{
  "model": "spectrogram enhancement model",
  "dataset": "chords played on synthesised instruments",
  "train_examples": 52083,
  "gain_aug_db": 6,
  "n_mels": 64,
  "hop_length": 160,
  "input": "log_mel",
  "win_length": 512,
  "task": "enhancement",
  "loss": "l1",
  "arch": "unet",
  "norm": "batchnorm",
  "hidden_act": "silu",
  "pixel_unshuffle": 2,
  "widths": [96, 96, 192, 384],
  "blocks_per_level": 2,
  "block": "plain",
  "attention": false,
  "upsampling": "transposed_conv",
  "init": "torch_default",
  "optimizer": "muon",
  "muon_scale": "spectral",
  "learning_rate": 0.018,
  "momentum": 0.95,
  "nesterov": false,
  "orthogonalizer": "newton_schulz_5",
  "adamw_lr_other_params": 0.00081,
  "max_grad_norm": 1.0,
  "max_steps": 9300,
  "batch_size": 128,
  "epochs": 22.9,
  "lr_schedule": "wsd",
  "decay_fraction": 0.2,
  "final_lr_fraction": 0.05,
  "warmup_steps": 1860,
  "weight_decay": 0.01,
  "adamw_weight_decay_other_params": 0.01
}
Rows from block 7, named by matrix and row number. Each number is 500 + 25 x the weight over its row's rms, rounded and kept within 0 to 999. All counts start at 0. Numbers have three digits each. After the name is the row's rms in percent of the matrix's.
# conv: 3x3 conv (model.mid.1.conv.weight, 384x384x3x3), inputs 325-337, a 3x3 kernel for each
conv.221 102:469477524487499480493528470498517514508542503487508474529487507452499546464481518495476481501504467531523538496497524450462477499547514501509534461491497539538523569528521465465483515484508454477494528471494484494485522501505500493472483497501477481495528489452481540499533535499499494486598514522483479519491480456532486475510523489497522485506476476
conv.222 098:467469495544470482491519516554535492517510466507478488538447470542498500510508494508498479525457505486465486465463505572550541493495512525512506465447417513525536512505535576526490470503513480511497515506491511526524496467498512486452454487507529500475527546497502512490493533486498531498504490479466501529496523474555486404465479513444475481489494506
conv.223 100:502497490502529552480487519486462449511492497491505542526475460541502504492483484482518512500495465500482466477513504506501467481508481503502490473493484526537545516533497501505517504482508529524554516495459479513500497494514513521494500511503486492468486501511427507511496489520525524494519535528421420471458439472511507443541501463479501485524505478
conv.224 098:475490470453486481505514516464498505508524553488480506514495507502475520498494494473509533484527546502502498499516466510535496477554526534530522472465483492497511477470495500510495477483508498486486515527511512504523525512504466483512518515509496488455467454413491494461493524530548511474516525462466473428436450453456460448486509528547542526524499490
conv.225 096:489499530444481502522547503539541526482512507563536459454512546459496437555553526459495519509525514502515488485483512485522494488558538508499507457503544406470532486484492514507510516538521499487498502494467456465491485481455530544529467462465472469507536512454492499498503566506533529539511479458493516522493464492536537462510523519514500472493511496
conv.226 107:473498485484470467533514496488517505490557589520457438493484508500540552460524575485499485497521509495525511500487471467478481477469495511520534511459481511493476485471494466502528479515511494483490506484476494499516502477499542492461528520493534503476508523514499529500466451492524540525523521502585470476547490495515458400543512493477498476500473470
conv.227 102:523544515470473477474457490467490499420426443520544510504462501516529427482512565486479504521503536495532502483512504512517516485496490489534528481477465687568506484459467505505489479485497520501500501487476492503507506532509542491494529534556489470478481519480500483515532502506516477480500520504473507469524471478494472508466499519464485445522566514
conv.228 100:492495475454514525467470496526504538518523507492520504475487511501490498515493465478486511480511488507469480482453469455477495438473468494501469478494517513511501492492508488497523505515540479499516522536554497485485502508493497462499508494540480500552473553461520466520497476489440504456493480453509556539448480464444468446545476422513499497507512492
conv.229 100:514515507476477435455451482511497495514503486465506467489472471486478466536565520497506536513508508501509505526486485516497505516514522489478492460485545505529528513513502535515519510498518479513526525508515436440451533519478502500498491499503499495498487493477499538496472502478564534498567585546487489513460495534533544557476524512539501476507487480
conv.230 096:496482453493524534504512518509533529517483516484492483542506526487500469486486465521499495473478496468481499552498504518460472483535542501489508483488502501539544497539526526476461518502479449481517461480492478493484490492496482483506540504473532529515512500521455504503400491522495497506496503507448468474490491450495548548511474486524526494518513515
conv.231 101:508517499521504542507510525502534518495538533455472478474484511493512498519544513458514534482502503483476468499492509473487448498523517467484517456509562471481485518523505502478469503489475519506512540514532490433411530535507503523498474530545501574514510524485487539505486504499544540502495492473482531527528529518511462468501498493455475472476505473
conv.232 100:507486468517507537484493503495501521522563566513524491540507493501489489477475469517543538486507478447484498493473463497511498533516465471475492481477485502530523502493479475496475484491514468462493560505492468474478541482456489513519496498498493453497496498506469509505493517471500508488478517525500532538535523504478480488510527471450487510545504528
conv.233 103:492504485494531504489496505523492502491522464461497461504527508526505533519529547486504468465512447486494459509484503515474486505493465533497497484502529479486516450487517486495481479504483448451503482464498486485472515487477511518520475502501470481523503501463499539475481501471461482485514522536547541471491547506463530530509509530518536518505513522
conv.234 101:521480496478488446543529481503489496430441457525484492446459496446498472481523506516495489507461479503479501500460457517470496551537527498500506459490479430437438499527488497533499506500459519515485460508525540538509469477502491504496446510490483467504533507494523531502493469487515525514495488505454478473435494537479507529548525481493488478483493499
conv.235 097:468506456482485459487532537560480530556497427501527511504546542463502503519477485472529499473509500519540524500469463529497463520519495449489501449459509504495504506519486478507543498510536517479496520506514493485470506489513477497513502496505505507512478526500526520478514501517548500475522518498471433521446485576516534556493494541479474511460513515
conv.236 103:492522491498553491539535509516551568535520528472492505495504491528518481548503479502485483488470494523522510504508464515488461513483466522470483484506503527500511525526527479527512516507482485483509545518473509482489532512484502520523558542476455528549479487548481533496510482489490472560526455509472468461505544529502518493560494440549501543520522497
conv.237 097:532513498510522495514498501561502468533519510499477456466495446464527479479486488520514509556518495479496485471480487455478487543510485470494468459449436508491459487464479486548504506466483468489479470482488471507510491502523481525536528506499559514469537480502487452497504524500519553546525534476564512481534490515508480493496509466525478474543523510
conv.238 102:508519515497513556458493461491484473510510511511518528517509508456480517532447461484480497482525491463488494512511500500471463462469441479452469485470499468448466492530554525531489495499494514465490493514522465475496529508518539530543499455486516488539512523513508518507492498468531510522497511516520522511529491546493471477511487490514496499507513499
conv.239 102:532492510495490503543528479514529544528561597533492515526531505500519483478537507496483516500527537486516520475503468499521522504506530454493526515525522467482502486499485520510501491502507531476474491525521502501503514501504522461480469484516507527487505486500483517503495525547505498525503516521500583618533482540504455509536545522564538493521499511
conv.240 097:482478482499489475509510497514527475496452475513460455484463490526543543459463476520483481503486494473517498469502469477495493472467465514479486488513540468490508493470496463473493503492491504482525433463493491470500525489505484503528481486458522466471546442440496494496502517487498514521463502528442516498475524527603516529440479483433487494512481489
conv.241 097:521479461456490503487492501475485517486448495519491536479504496494519511509514505476490508464497535484485493486484494523518512520491513454496485474514492481511493465449458525507531471512499506486464490503499497486504492474533479472496526495503506502494493463492514481474493496497544522499502509492560524466522494492467479509460465496534508525514536526
conv.242 104:510496512491504507517505507461485487533488518440495510437451448459483515485488504496503480496489466474510526512504463500490505515484490455480498455488494507490476444464484482471470526516495493501506498506499479492517473482480450469463480505495491473465521540531521525531453487508522482486510480511550491429517522524552555547537512522444509553503533537